A small class-conditioned image flow-matching model, trained from scratch.
Model: 32-pixel images, widths [48, 96, 192].
Data: trained on larger renderings of crowded toy scenes, 90422 training examples, 9.0 epochs.
Rows from block 5, named by matrix and row number. Rows with one number belong to one channel. Each number is 128 + 24 x the weight over its row's rms, rounded and kept within 0 to 255. All counts start at 0. After the name is the row's rms in percent of the matrix's.
# convs0: first 3x3 conv (model.mid.1.convs.0.weight, 192x192x3x3), inputs 140-153, a 3x3 kernel for each
# convs1: second 3x3 conv (model.mid.1.convs.1.weight, 192x192x3x3, transposed), outputs 140-153, a 3x3 kernel for each
convs0.23 101 [110 132 140 139 140 100  92 124 141 171  91 133 105 171 148 109 100 142 135 146 109 121 132 131 109 125  84 126  88 166 113 158 127 163 102 113 150 142 114 130 105 115 116 130 149 153 133 128  96 117  78 101 132 134 103 118 154 166 143 120 142 116 156  95 149 101  86 110 126 142 103 125 139 115 143 154 134 132 154 123 123 165  65 125 138 160  96 181 120 119 153 109  97 150 163 161 133 106 134 115 105 139 117 123 155 166 127  64  89 104 170 158  82 140 136 106 111 157  92 145 149  92 111 146  88 134]
convs1.23 102 [ 95 142 198 149 164 101 129 124 137 119 150 141 146 107 149 120 141 112 102 128 114 116 142 176 110 113 113 137 136  77 126 144 145 111 166  93 113 120  74 122 122 158 158 166 125 112 111 140 140 127 154 137 129 130 174 113 121 146 133  94 140 127  94 122 156 140 114  98 124 114 170 146 137 108 141 159 109 155  87 153 127 117 151 104 124 135 137 101 119 116 103 105 130 114 187 134 111 155 126 121 106 120  97  98 158 151 186 144 133 128  82 161 159 114 138 119 174 112 104 127 134 157 118 143 111 173]
convs0.24 099 [ 78 136 123 132 124 100 105 125 136 120 148 165  98 185  67 138 154 112 121  98 132  94 109  96 121 123 103 115 162 145 153 128 115 152 113 108 115 136 174  97 149 109 120 144 140 106 126  93 180 133 169 139 116 110  86 147 140 111 114 105 117 114 150 129 159 126 124  95 150 119 127 121 123 169 107 115 131 108 136 115 154 120 142 123 131 125 101 129 133 110  75 199 141  84 106 123 121 106 174 143 129 116 106 149 135 141 142 135 126 118 146 119 159  84 141 127 126 150 133 143 117 173 126 109 114 147]
convs1.24 100 [145 126  83 148  73 134 182 143 142  96 162 194 125 111 127 106 136 107 123 154 155 170 108 115 139 125 135 117 159  95 120 161 155 147 145  99 150 139  92  98  93 155  82 136 115 133 139 117 162 118 148 121 104 198 101  57 148 148  81 121 103 155 136 110 124 148 126 180 134  98 114 138 126 151 159 118  87 148 128 150  92 176 135 133 128 102 126 143 134 115 146 111 114 142 122 121 131 108 135 125 150 125 146 124 181 114 111 116 119  92 105 154 136  85 130 128  94 117 119 129 164  75 117 152  98 130]
convs0.25 101 [ 99 106 134 117 101 109 162 117 146 109 114 139 155 123  92 151 105 130  86 143 115 141 172  97 141 108  68 179  99 145 124  97 132 166  87 125 174  97 120 140 132 110 108 146 128 113 119 146  94 118 119 122  92 152  72 128 127 122  96 141 124 131 143  94 117 129 137 153 146 149 104 145 124 102 154 103 103  98 104 151 118 155 121  77 117 142  84 144 135  74 125 143 157 128 115 152 131 111 139 138 144 158 109 131 142 131 149  93 140  92 115 107 125 145 156  93 104 142 139 123  94 119 110 102 121  90]
convs1.25 102 [181  68 170 124 156 112 103 113  94 110  97 123 137 157 173 120 124 100 146 146 181 131 125 147 129 132 120 134 186  91 122 136 133  84 103 100  98 153 150 121  91 142 117 127 138 132 109 122 118 110 125 123 108 166 137  77 130 133 151 169 144 146 107 133 142  88  90 138 119 159 137 115 127 131 107 155 127 119  49 134 111 144 133 133 108 161 167 104 153 139  81  96  70 147 178  85 114 150 112 119 132 170 202 152 113  85 149  97 162 152 110 136  97 147 162 144 118 157 140 155  94 115 117 111 150 127]
convs0.26 100 [150 119 183 129 153 145 130 119 125 145  89 165 136  90 131 130 116  95 177 150 107 143 145 131 117 108 126 114  94 144 127 156 130 101 123 128 185 166 162 131 103 164 115  69 107 109 100  84 112 148 124 123 159 116 174 152 100 129 127 141 167 199 160 160 138 138 161 106 139 147 125 133 139 142 144 153 117 129 132 119 132 103 114 147 142  77  89 121 110 105 111 100 152 140 145 125 184 140 140 142 136 132 105 107 137 185  57 125 120 118 140 148 112 140 145  94 182  89 131  89 127 137 116 126  70 105]
convs1.26 099 [ 99 109 137 142 119 120 167 154 105 123 124 128 104 136 131 146 118 175 145  80 109 111 177  92 137 141 113  91 135 147 120 150 181 129  76 136 135 133  95 166 181 135 111 121  90 118 117 165  89 143 155 117 105 116 146 108 150 154 130 125  99  95 154 146 113 166 126  72 103 123 161 121 124  84 151 137 111  87  81 132 107 105 122 161 152 117 157 164 147 135 131 135 168 107 137 123 140 148 145  91  91 141 106 154 112 128 126 151 101 109 123 144 128 113 119 139 111 122 150 128 146 145 116 123 147  85]
convs0.27 098 [142 119  74 147 124 126  39 140 104 129 127 122 129 114  88 124 158 147  98 117 112 168 162 101 157 131 128 134 159 169 125 134 140 115 121 116 107 171 103 147 131 182 153 117 165 163  59 134 142 100 101 153 161  84 129 132 131 108 125 103 121 153 113  79 122 122 177 133 150 125 124 187 146 114  97 107 129 103 146 133 149 163 104 154 134 134 139 116 127 129 166 100 154 124 125 145 127 144  93 144 134 132 164 139 132 100 124 120 103  80 176 107 125 107 124 117 108 112 136 145 123 110  92 153 161 124]
convs1.27 099 [117 130  95 137 130 152  97 155 130 124 110 149 148 132 164 129 133 105 126 116 125 134 111 157 129 104 106 139 127 136 150 162 127 141 175  83 121 109 124 121 150 113 143 102 145 129 152 164 156 106 142 148 175 131 133 129  98 111  93 153 105 114  78 126 139 178  81 125 112 168 130 138 121 107  95 122 122 138 144 187  74 145 116 132 134 104 105 135 154 154  89 121 103 135 146  78 143  99  92 110 114 106 112 100 101 133 126 125 136 148 157 111 120 160 161 155 104 127 134 152 140 105 140 109 131  93]
convs0.28 096 [120 155 171 102 118 141 111 100  86 130 110 141 153 128 132  88 128 107 127 139 114 138 166 128  95 150 103 112 152 113 161 156 155 133 147 136  77 114  95 155 106 109 153 123 159 101 175 113 176 112 119 136 141 103 108 159 141 126 157 168 103 131  91 149  93 146 168 145 112 122 118 124  83 130 125 128 121 109 129 142 112 184 158 109  85 114 103 142  91 138 125 109 101 118 157 134 142 136  99  85 169 100 118 132 114 119 134 114 142 122  95 120 156 101 157 113 162 139 158 131 122 139 142 112 119 146]
convs1.28 103 [102 153 177 115 134 122 121 121 117 124 112 151 152 107 127 123 135 163 114 116 166  88  84 110 128 139 111 120 131  73  97 131 157 133 119 112 150 128 130 133 128 119 139 115 145 129  77 134 172 142 112 128 147 127  94 133 119 122 157 111 142 100 148  92 128  94  82  85 108 122 100 160 126  68 131 122 153 163 143 115  99 156 131  89 122 112  72 158 128 131 139 126 137 119 146  96 143 109 133 111 106 104 131 110 124 112 110 112 135  81 122 100 126 123 103 130 110 144 108 148 115 134  97 161 140 131]
convs0.29 100 [104  96 167 110 141 103 154 134 129 137 146 138 116 104 140 158 127 129 139 110 125 154 160 142 119 111 144 133 107 124 119 134 124 155 157  57 131 129 156 166 128 128 133 104 130 151 104 120 130  91 128 111 138 138 150 120  82 147 112 126 148 152 138  83 131 104  78 127 114 127  75 173 111 181 138 107 128 164 162 162 136 121 107 108 166 137 118  81 130 106 129 129 111 112 117 130 124  94 136 154 124 133 145 149 137 144 131 121 149 132 132  92 118 143 147 140 158 134 130  99 101 121 136 143 115  93]
convs1.29 103 [133 102 163 116 124 156 112 143  96 123 125 141 142 113 157 160 108 115  91 143 113 204 107 111 140 100 119 173  95 134 109 140 130 113 124 122 179 151 167  63 135  98 128 109 142 122 144 106 137 137 138 173 144  92  58  95 126 141 138  95 174 114 174 132 111 119  82 164 119 145 156 120 121  94  96 128 103 134 120 184 124 128 135 126 152 110 127 106 125 165 144  82 105 113 166 130 132 121 112 106 156 117  81 131 152  84  98 128 147 139 150 122 145 128 140 162 188 113 163  90 156 158  99  65 137 121]
convs0.30 100 [ 86 130 124 122 138 119  74 138 134 121 166 137 131 163  88 129 120 174 170 135 143 127 150 179 160 159 175 116 132  90 108 114 147 118 125 132 113 102 140 119  99 115 178  75 110  93 131 118 135 111  83 135 185 104 161 184 151 167 152  82 124 126 130  86 107 129 114 122 144  86 114 123 121 146 159 156 127 144 129 148 137 132 163 128 102 132  95 159 144 132 110 166 141 130 141 164 151  94 139 131 151 117 107 118 103 138 102 174 106 157 141 149 133 166 108 118 136 117 141  98 124 137 117 119 107 134]
convs1.30 101 [110 112 119 100 148 106 105 135 137 112 129 107 103 111  93  88 138 114 112 130 137 121 129 132 143 151 125 120 135 114 108 131 117 122 138 114 138 113 126 153 150 128  95 147 145  87 136 124 127 114 128 108 128 145 128 131 154 133 106 141 149 155 152  91 175 132 148 119 153 135 118  94 137 125 117 156  82 160 103 140 118 113 144 119 124 150 160 106 106 150 159 152 117 177 119 169 109 107 116 157 158  97 176 171 124 121 143 175  96 168 137 108 128 107 103 119  96 106 108 107 148 166  65 138 148 145]
convs0.31 100 [108 109 137 133 122 160 125 119 110 123 148 170 115 108 117 141 146 154 156 107 137 107 137 114 122 130 126 156 152 127 140 144 120 110 150 122 118 135 115 152 136 100 103 165 125 129 128  86 113  91 154 143 109  96 134  73 112 131 132  93  83 148 150 157 173 122 127 111 148 157 118 119  96 122 122 150 147 118 129 116 122 150  99  96 137 126 148 198 137 114  90 113 164 115 127 147 143 127 178 158 132  96 119 106 132  73 118 112 130 115 129 105  86 150  89 115 100 122 177 117 145 141 131 126 117 138]
convs1.31 099 [152 148  52 148 126 128 102 101 177  95 124 151 138 138 113 117 145 152  97 119 115 134 144 157 133 125 146  81 121 144  97  80 106 117 135 137 117 126 132 142 125 131 194 123 106  85 110 132 133 107 129 113 136 164 168 167 126  80 135 142 125  97 126 110 112 151 122 146 133 152 161 167 146 104 128 122 100 124 108 115  97 138 189 130 152 106 139 119 120  82 145 162 144 104  98 134 112 126 142 102 126 132  89 118  73 148  95 120 156 107  98  93 152 112 135 129 117  93  47 131  88 149 115 142 123 144]
convs0.32 100 [ 87 116 111 139 129 148  91 108 175 122 149 128 136 167  93 118 100 112 126 147 108 132 104 141 118 158 128  97  72 126 139 111 121 133 104 139 111 156 166 186 115 155 167 119 130 149 112 150  82 109 156 154 131 146 151 137 117 134 144  84 121  74 147 112 133 122  76 129 156 125 135 153 133 119 154 137 135 148 132 115 109  94 137 117 132 118 108 155  94 157 112 166 116 117 110  53 125 121 156 138 122 124 135 144 137 143 129 141 154 146  84 116 108 134 155 150 112 107 119 108 145 155 151 128 106 165]
convs1.32 099 [115 132 145 152 147 151 136 128 121 121 174 122 131 157  63  81 156 109 149 140 129 163 142 141  53 131 127 104 111 140 112 137 175 118 189 151 126 167 121 142 118  89 107 106 141 142 144  88 136 115 144  98 138 106 139 157 139 133 141 157  79 131 138 120  80 155 125 157 121 150 118 137 135 138 155 159 115  91  96 153 136 118 113 111 112 108  59 148 144 120 104  93  60  87 158  80 120 138 122 140 157  97 150 162 120 108 137 113 138 118 135 130 136 149 141 160 165 139 128 153 108 100 125 136 120 168]
convs0.33 099 [ 91 104 129 142 159 143 146 112 128 134 111 154 135 149 150 139 117 109 133 135 125 116 131 132 129 107 158 139 129 122 129 139 116 112 179  90 144 135 124 168  98 114 118 144 166 110 140  88 145 155 117 127 165 160 127 129 137 136 108 131 138  83 107 120 112 156 137 120 141 152 110 103 137 113 116 137 125 126  93 140 136 124 139 150 129 114 154  93  95 128 117 112 124 101  88 123 118 121 141 150 135 117 107 158 113 105 131 160 150 111 163 115  69 121 103 113 109 135 138 152 151 110 151  62 112 108]
convs1.33 099 [157 124 121 117 180 117 122 106  76 114 120 165 127 147 164 107 108  96 187 182  92  77 128 131 119 126 152 135 115 124 103 128 165 123 133 117 122  98 120 162 106 117 105 138 128 140 107  94 112 117 121  81 149 145 130 109 109 160 145 152 114 129 153 133 125 143 168 129 124 147  23 124 103 153 153 135 138 126 173 134 162  94 133 159 104 146 129 147  72 128 110 139 127 170 104 134 129 141 105 113 159 149  89 125 112 153 154 138 121 129 132 164 123 169 143 135 146  98 133 153 117 130  87 156  91  99]
convs0.34 100 [119 180 137 105 119 139  96  65 126 141 152 138 144 126  80 158 109 104  56 130 107 124 143 111 157 166 125 130 162 150 162 110 123 150 123 117 146  53 125 155 132 128 142 153 153 155 143 115 129 136  95  93  78 128  93 106 112 129 142 157  74 120 116 136 144 122 133 124 118 122 125 145 133 128 151 160 154 115 118 123  99 149  94 111 163  93  92  86 149  85 141 133 135 111 176  96 116 166 151 142  95 115 138 103 133 125 117 117 138 136 119 128 124 109  98 122  78 104 115  86 161 118 143 123 145  99]
convs1.34 100 [159 151 119  86 125 137 139 137 118 110 153 133 119 150 118 152 127 125 110 103  95 105 196 144 114 108 137 117 128 134 158 140 152 113 154 104 133 133 116  93 130 141  74 188  97 115 158 146 150 127 119 126 137 184 133 148 102 133 156 131 175  94 143 151 183 125 129  98 116 109 151 121 121 140 130 131  65 130 177 123 164 151 123 153 139 132 120 103 106 130 108 146 165 110 133 132 106 177 129 143 168 146 119 144 133 148 115 159 105 122 187 109  91  88 141 117  83 172  79 144 101 117 101 152 103 141]
convs0.35 100 [119 141  75 171  98 172 117 165 156 112 119 153 147 105 174 129 112  81 162 145 136 142  91  96 133 113 142 141  85 137 148 121  99 121 131 168 127 124 110 132 148 118 145 167 125 129 143 119 139 132 104 145 140 143 132 113  87 113 114 112 143 115 146  59 152 118 133 104 103 164 141 142 129  94 125 122 178 117 120 150 133 152 157 104 117 114 116  99 175 145 158 143 116 138  81 118 165 113 146 110 110 147 130 127 152 178 136 141 131 122 110 125 151 126 139 132 119 124 134 142 143 140 106  98 113 142]
convs1.35 101 [143 111  85 117 134  56 112 125 145 134 100 115 144 146  96 135 185 122 130 150 117 140  81 133 166 138  88 107 145 138 115 115 169 115 153 113 131 126 140 114 160 110 173 127  51 162 118  94 138 123 139 138  91 162 118 111 190 113 142 126 133 122 107 138 136 104  92 109 106  75 124 122  96 158 117 148 167 161 124 122 103 138 117 186 145 138 108 122 160 142 111 108 121 120 133 151 144 161 180 153 149 137 130 129 137 145 126 142 136  73 165 122 102 141 141 137  84 138 155 145 132 126  99  86 107 124]
convs0.36 102 [141 123 137 167 110 129 139 134 157 121 154 137 169 152 120 126 122  96  96 156 104 135 111  98 127 151 147 112 139 116 152 131 162  95 123 119 123 106 174 156 140 195 117 134 145 122 147 127 126 130 121 120 127  85  69 136 113 140 136  95 129  91  93 148 162 156 153 120 125 119 111 167 156 127 146 112 144 152 103 124 122 119 102  92 174 132 136 115 127  93  99 143 162 135 137 145 116  88 145 120 123 153 104 149 103 121 108  82 164 127 141 130 104 139 122 149 127 143 153 107 102 143 108 142 177 148]
convs1.36 097 [128 133 148  97 137 106 186  84  90 123  74 144 108 169 168 108 125  87 141 139 139 137 105 153 137 152 156 114 123 136  92 131 141 125 130 117  93 100  78  59 143 139 107 134 125 142 119 130 146 105 134 164 114 141  87  99 100 119 101 131 118  71 108 137  95 176 147 107 130 121 119 127 110 151 165 105 142 138 166 106  79 139 107 141 145 112 130 182 124 109 155 138 162 130 138 139 118  90 117 149 135  99 151  94 125 122 146 125 143  82 103 101 125 114  88 138 134 147 135 137 130 158  99 125 119 150]
convs0.37 101 [155 132 108 122  88 144 138 147 134 136 138 128  82 131 118 137  74 144 143 126 106 106 135 138 119  74 157 116  83 153 133 145 129 151 174 115 140 109 138 107 116 134 156 131 103 154 108 137 121 139  82 169 141 156 134 120  65 104  87 128 140 124 148 130 136 109 124 138  76 149 130 136 154 139 129 101 131 140 118 133 105 109  49 172 148 139 155  87  99 102 138 111  89 133 112 122 157 133 115 176 140 137 126 174 171 130 147 119 140 124 160 105 105 119  80 154 118 181 101 159 108 123  78 160  84 160]
convs1.37 097 [144 124  89 157 112 174 141  89 110 120 118 144 152 129 130  83 138 106 151 105 119 134 137 143 166  95 125 108 164 173 129 131 119 152 113  98 147 144 110 101 128  91 120 162 168 145 159 154 111 143 122 141 124 133 111  85 102 149 121 146 102  79 135 158 124 146 149 109 114  86 117  64 134 142 137 116 146 122 151 152 145 165 124 103 114 149 107  98 145 126 134 168 149 147 147 117 129 147 141 146 124 108 131 128 146 113 136 124 121 108 105  84 148 119 139 150 134 118 138  98 148 123 140 112  96 132]
convs0.38 099 [109 170 133 134 128 105 139 106 138 153 134  90 139 126 131 123 135 112 152 147 113 158  97 109 123 110 151 139 153 137 107 149 132 128 113 132 110 151  81 136  91 141 128 172 149 153 109  84 174 134 140 102 121 146 148 126 117 151  94 113 144 109  93 150  91 162 111 153 176 123 128 171 147  94 101 120 154 153  99 129 144 142 137 158  98 199 127 111 100 127 119 135 147 109 151  87 144 169 161 165  81 138 147 101 155 145  79 112  60 106 166 128 126 102 131 137 142 112 112 127 126 138 129 112 100 133]
convs1.38 103 [101 127 162 131 145 178 127 154 180 136 132  86 117 154 178 122 144 176 133 124 125 129 132 150 129 141 140 115 121 141 142 175 105 147 128 124  87 153 150 130 145 125  94 157 122 143 151 128 144 152 140 101  88 152 117 102 137 135 133 108 125 138 143  93 175 116 138 129 127 117 174 114 123 142 133 170 173 107 159 145 113 100 149  85 131 140 155 118 114 158 145 169 109 138  94 150 128 123 158 120 169  81 171 130 116 105  93 103 119 120 131 136 100  95 145 131 129 166  95  75 108 115 110 146 133 125]
convs0.39 100 [157  93 149 130 139 159 106 141 126 106 144 103 115 141  72 140 147 152 177 159 125 114 102 148 133 150 138 134 111 149  70  97 109 110 121 134 130 179 153 164 124 141 118 170  99 119 117  77  93 120  99  97 158 133 154 114 121 136 148 113 133  97 173 138 105 118 116 136  99 167 120 138  71 134 130 118 102 133 140 181  96 120 170 131  78 109 122  92 170 103 117  66 159 137  91  76 161 176 125 136 160 122 136 143 119  99 167  95 119 154 102 135 143 104 109 121 121 137 127 114 105 115 129 156 131 124]
convs1.39 098 [150 124 129 176 144 120 167  75 117  62 122 142 126 131 130 125 103 151 165 149  71 135 141 135 126 112 160 148 150 130 119 142 124 109 121 156 103 113 146 148 121 131 124 144 130  71 153 119 147 119  91 109 141 153 142  71  83 109 139 106 143 127 126 136  88 114 149 123 109 140 125  86 136 102 165 107 109 147  99 129 162 128 137 141  85 164 167 158 166 107 143  70 119 135 137  98 123 114 110 138 131 142 130 138 123 157 142  83 112 161 146 123 112 121 153 187 110 118  78 117 132 148 121 127 101 142]
convs0.40 100 [117 139 138 158 112 116 130 179 132 134 117  87 150 100 129 119  78 168 163 120 124 155 139 151 170 107  88 142  78 134 154 158 162 128 166 114 157 105 140 145 145 138 118 165 168 155 116 159 153 117 174 138 117 130  94 150 117 124 128  94 104 120  80 118 107 123 122 121 144 101 117 113 175 130 129 180 137 150 165 159 112 125 185 122 121 150 149 121 144 133 114 145 130 144 124 166 153 111 110  90 159 102 156  73 147 110 143 140 118  95 147 142  93 130 156 116 129 142 133 156 124 103 158  91 153 154]
convs1.40 099 [115  93 153 121 127 103 107 132 141  99 103 120 132 115 147 169 118 136 155 162  71 144 127 143 103 129 145 141 142  91  89 120 132 123 111 146 141 132  99 120 153 123 125 110 118 150 146 162 130 153 107 123 123 181 136 108 135  95 144 153 189 148 113 150 119 133 114 136  94 144 197  85 146 140 119 167 142 109 121 149 165 131 160 120 134 170 133 130 132 121 118 159 118  96 132 112 142 141 107 131 126  92 130 133 121 118 125 136 108  95 162 129 120 130 183 145  79 117  99 150 116 149  71 104 157 121]
convs0.41 099 [142 125 102  83 136 147 102 127 123 144 124 126 122 112  95 155 106 116 183 153  90 116 117 135 112 143 118 112 118 167 130 144 142 137 109 151 120 136  66 111 124 115 124 140  95 138 143  74 130 100 151 115 131 164 156  97 102  53 115  93 151 148 154 136 156 107 120 119 134 120 109 105 137 148 136 139 111 139 138 121 150 155 162  81 119 137 137 104 172 118  97 139 155 127 114 129 106 101 163 155 129 108 119 133 112 118 155 104 142 139 116 162 178 134  99 146 180 138  89 142 126 111 128 156 117 105]
convs1.41 097 [114 124 126 137 152 131 171 109 104 140 135 155 150 125  60 119  98 103  80 115 114 109 125 114 132 164 118  79 114 109 160 108 111 118 107 136 146 134 120 104 140 116 117 127 119 116  61 138 115 131 163  74 174 104 127 101 125 132 138 153 109  72 132  97 126 164  99  92 153 148 103 141 123 117 135 103 175 117 129 116 116 169 117 152 143 137 135 103 156 180 116 123 156 163 108 102 127 113 118 125 144 182 133 134 134 103 140 134 149 111 117 129 104 108 139 126 106 134 133 137 112 163 138 147 161 112]
convs0.42 100 [120 145 137 135 119 174 143 116 145  97 155 141 138 112 165 104 133 132 141 135 108 134 144 121 109  75 129 130 161 127 118 177 121 127 139 105 118 106 129 114 111 116 110 128 100 154 133 168 106 104 122 145 140  96 130 150 126 140 140 102 111 112 126 107 107 144 164  96 127 140 122 118 107 106 145 146 119  91 144 149  96 127  75 102 156 132 120 112 102 138 177  88 122 175 126  80 130 143  92 124 161 183  81 141 121 110 118 132 110 152 152 183  84 146 118 127 155 128 155 138 116 144 144 122 166 118]
convs1.42 099 [155 159 115  98 134 103 139 138  92 109 113 119 146 140 103 165 130 109 101 113 156 157 109 166 105 143 166 165 133 118 102 125 130 171 159 100 104 118 115 148 184 140 101 168 137 136 126 128 123 141  92 131 106 124 145 146  91 128 146 156  97 122 136 147 128 101 127 121 158 140 156 106 156 176 137 143 147 132 112 141 106 168 126 152 168 117 133 106 126 175 149 163  75 117 118 121 144 171 149 152 116  99 157 115 171 128  98 148 134 159 140 162 129  95  98 162 125 120  84 133 137  96 121  86 170 159]
convs0.43 098 [141 111 144 131  87 109 173 133 112  75 177 110 134 142 148 145 104 131 159 104  79 148 134 146 113 156 128 134 106 118 155 102 153 123 109 145 142 155 120 144  80 123 131 162 165 126 125 110 124 135 130  66 150  95 133 129 116 130 151 143 139 136 152 131 133  92 164 130 109 119 105 111 130  86 102 119 104 158 138 133 143  71 173  89 125 111 140 130 143 109 124 137 152 164 134  96 145 164 123 165 130 141  83 145 114 124 149 111 119 157 131  96 151 154  85  89 143  86 127 104 148 158 128 138 116 124]
convs1.43 099 [100 176 130 115  90 129 143 148 113  86 103 159 125 113  68 142 150 142  90 162 128 108 118 175 133 150  94 151 112 110 101 130 135  78 120 116 132 123 129 122 140 135 128  88 128 118  52 123 168 120  67 122 112 147 112 118 123 112 169 121 140 155 109 116 170 130 162 138 107 145 115 115 103 116 140 137 117 120 146 139  88 132 135 158 105 142 114 122 190 126 160 153 172 128 111 135 112 101 148 113 142 127 136 111 104 169 153  61 113 121 112 128 130 191 154 150 108 139 102  97 132 144  70 107 127 154]
convs0.44 097 [131 148  94 134 148  98  80 107 109 125 112  82 131 133 131 122 134 126 130 106  76 114 140 122 106 128 110 143 104 124 139 156  83 136 127 115 101  79 156 127 137 123 105 107 119 101 129 113 149 130 142 142 133  70 176 127 108 135 145 183 118 115 131 165 174 115 111 143 157 179  95 117 115 140 141  98 141 142  85 145  91 144 132 142 148 111 134 141 109 132 128 163 144 126 119 162  94 151  96 114 104 138 121 125 178 116  99 163 147 134 135 163 102 131  90 164 156 146 111 118 123 110 156  90 176 134]
convs1.44 102 [132 129 122 138 156 124 171 149 109 163 121 146 127 177  87 148 144 138  93 106 138 128 118 116 118 120 160  72 109 135  90 159 150 122 136 152  87 121 117 123 119 142 140 120 121 163 130 121 105 103 116 120 137 192 139 140 130 157 112 135 108 109 107 129 197 114 100 158 117 162  93 104 115 103  77 120 136 141 117 103  94 136 103 113 142 132 112 129 129 153 122  95 119 165 142 140 181 136  82 153 119 143 119 129 116  78 168 145 153  85 142 129 103 127 105 138 124 143 163  99 144 109 157 127 119 100]
convs0.45 097 [106 122 160 111 131 111 122 153 118 125 129 141 109 116 104 107 118 138 139 127 140 164  91 111 138 120 108  94 131 137 131  96 151 145 187 123  80 130 105 188  75 116 107 146 116 120 147  74 138 146  82 138 130 171 135 112 177 153 132 100 141 106 141 145 127 156 178 176  86 145 158 131 134 131 170 134 135 139 120 112  87  95 122 138 127 104 133 103 138 139 133 140 188 113 106 213  90 129 140 126 127 102 150 144 124 136 131 109 138 174 142 157 126 126 141 130 170  88  97 104 124 129 127 115  85 129]
convs1.45 099 [ 88 160 100 112 153 143 130 113 126  83 156 108 135 166 100 112 129 107  97  87  89 165 139 149 154 161 152 116 129 151 135 157 124  82 115 127 130 127 167 143 151 119 146 120 123 136 121  94 135  84 109 102 125 101 159 120 146 167 141 161 116 138 136 122 134 150 142 152 137 132 109  93 145 122 117  93 137 139 117 170 146 139 133 172 126 146 119 110 127 178  56 116 154 153 138 127 133  96 127 111 151 102 110 120 147 128 107 141 122 136 141 138 122 116 129 125 134 116 114 124  98 149 151 130 116 149]
convs0.46 101 [114 114 106 158 145 143 106  74  92 123 108  71 118 147 137 120 171 129 159 141 113 110 150 120 103  83 114 126 156 149 152 170  96 179  68 146 128 119 131 107  96  76 103 140 127  87 137 102 133 118 151 111 160 118 144 118 140 137 126 168 173 144 132 142  99 145  94 111 172 150 143  99 109 107 136 138 151 133 140 178  66 133 114 102 115 142 103 109 135 127 155 126 141 138 149 138 105 119 134 104 155 137  86 146 134 157 107 102 136 143 118 131 114 131 120 178  97  94 106 142 106 124 134 151 142 158]
convs1.46 095 [ 87 118 138 124 129 143 157 124 137 138 139 162  86 132 137 120 174  83 111 139 102 166 133 148 100 112 109 136 137 106 142 172 126  98 144 157 101 150 159 153 135 144  84  97 128 116 124 109 101 125 105 162 155 132 131 136 138  92 131 185 110 118 171 115 153  97 128 121 124 121 150 128  92  97 199 130 132 135 128 135 118 135 124 133 135 117 157 126  96  94 122  82 116 127 142 123 101  92 119 129 152 160 124 127 121 133 115  79 156  93 145  91 163 128 160 153  92 102 134 112 106 146 145 155 141 112]
convs0.47 101 [101 133 102 115 142 156 117 129 109 127 111  66 129 162 139 135 121  74  84 161 114 153 147  91  72 141 115 152 147 106 181 106  99  94 161 149 132 134 101  97 112 135 106 149 155 143 156 146 133 114 133 125 124 119 137 166 123 113 140 130 117 141 100  93 164 127 149 123 137 142 133 131 102 104 109 132 106  92 146  93 125 117 110 113 158 162 110 128 149 157 154  95 120 118 135 124 110 155 121 105 131 137 155  94  45 100 156 150 130 139 117 104 112 130 136 125  81 149  91 152 124 148 147 131 106 163]
convs1.47 097 [112 142 107 109 138 111 164  80 125 139 143 139 118 133 150  98 134 141 140  96 173 130 118 146 107 115  99 134 124 117 132 134 128 166  97 148 137 119 138 103 135 115 109 119 119 104 156 100 118 103 138 140 136  98 117 170 137 143 138 123 107 146 109  96 115 112 130 123  92 144 156 103 116 158 175 110  82 139 123 114 124 144 114 148 150 101 109 110  83 131  94 128 141 174 128 148 164 167 142 163 120 119 143 139 150  96 121  93 112 132 132 157 135 143 137 140 117 134 152 154 151 157 105 107 162 108]
convs0.48 099 [125 131 129 111 140 116 141 100 114 150  97 181 136 139 115  96 104 155 101 133 124 164 107  87 105 143 118 144  88 138 141 137 138 119 142 135 107 102 179 115 115 129  97 122 121 124 131 102 164 125 144 155 145 132  65 101  70 116 141 123 121  95 147 126 134 154 123  83  75 102 166 130 141 119 133 170 161  84 103 108 118 163 124 137 114 165  91 109 130 206 131 136  83 124 142 119 153 164 110 129 130  84 142 124 137 122 123  75 103  90 177 170 145  81 108 103 135 113  90  81 137 127 132 170 121 132]
convs1.48 101 [138 164 155 171 152 116 128 129 107  96 148 158 107 130 115 121  71 134 151 110 131 132 146  89 116 144 108 149 165 106 143 110 153 136 129  77 174 154 132 158  95 150 149  93  77  98 102 112 108 178 107 152 118 110 129 173 149 154 177 140 100 100 170 148  93 123 132  73 163 108 134  79  98 148 141 142 139 132 161  78 126 103 156 105 151 125 106 134 143 146 128 152 120  96 105 128 121 113 118 125 109 107 111 136 144 145 144 147 120 112 142 127 158  88 135 135 126 148 112 137 134 139 134  85 129 138]
convs0.49 099 [117 114 145 121 123 153 118 164 155  89 126 113 102 116  84 160 164 142 136 107 119 122 137 162 129 170 125 133 123 143 139 107 116 121 122 135 118 130 147 134 119 162 140 169 125 140 145 113 113  82 153 141 117 150  99 111 185  89 125 129  98 105 134 103 114 117 107  97 135 136 101 158 113 141 151 162 139 120 129 111 128 171 100 152  47 155 125 148 126 110 123 130 114 109 153 171 107 155 140 102  84 127 101 113  82  61 155 155 132  89 175 156 189 215 126 100 109 115 150 117  92 147 168 116 164 108]
convs1.49 102 [ 99 150 128 122 117 107 158 107 143 145 125 152 117 114 133 131 148 107 107  96 124 120 140 110 113 118 124 140 155 119  77 154 137 113 144 109 113  94 163 129 162 117 176 102 103 143 115 124 165 120 127 105  96 139 137 109  89  86 121 164 110 114 100 106 158 103 158 152 126 177  56 128 123 102 117 156  96 169 147  99 136 124 142  68 160 164 168 165 149 125 119  86 136 151 132 149 101 160 146 140 128 106 120  93 133 103 131 124 128 153 120 107 113 143 133  82 143 147  94 140 155 143 162 105 139 103]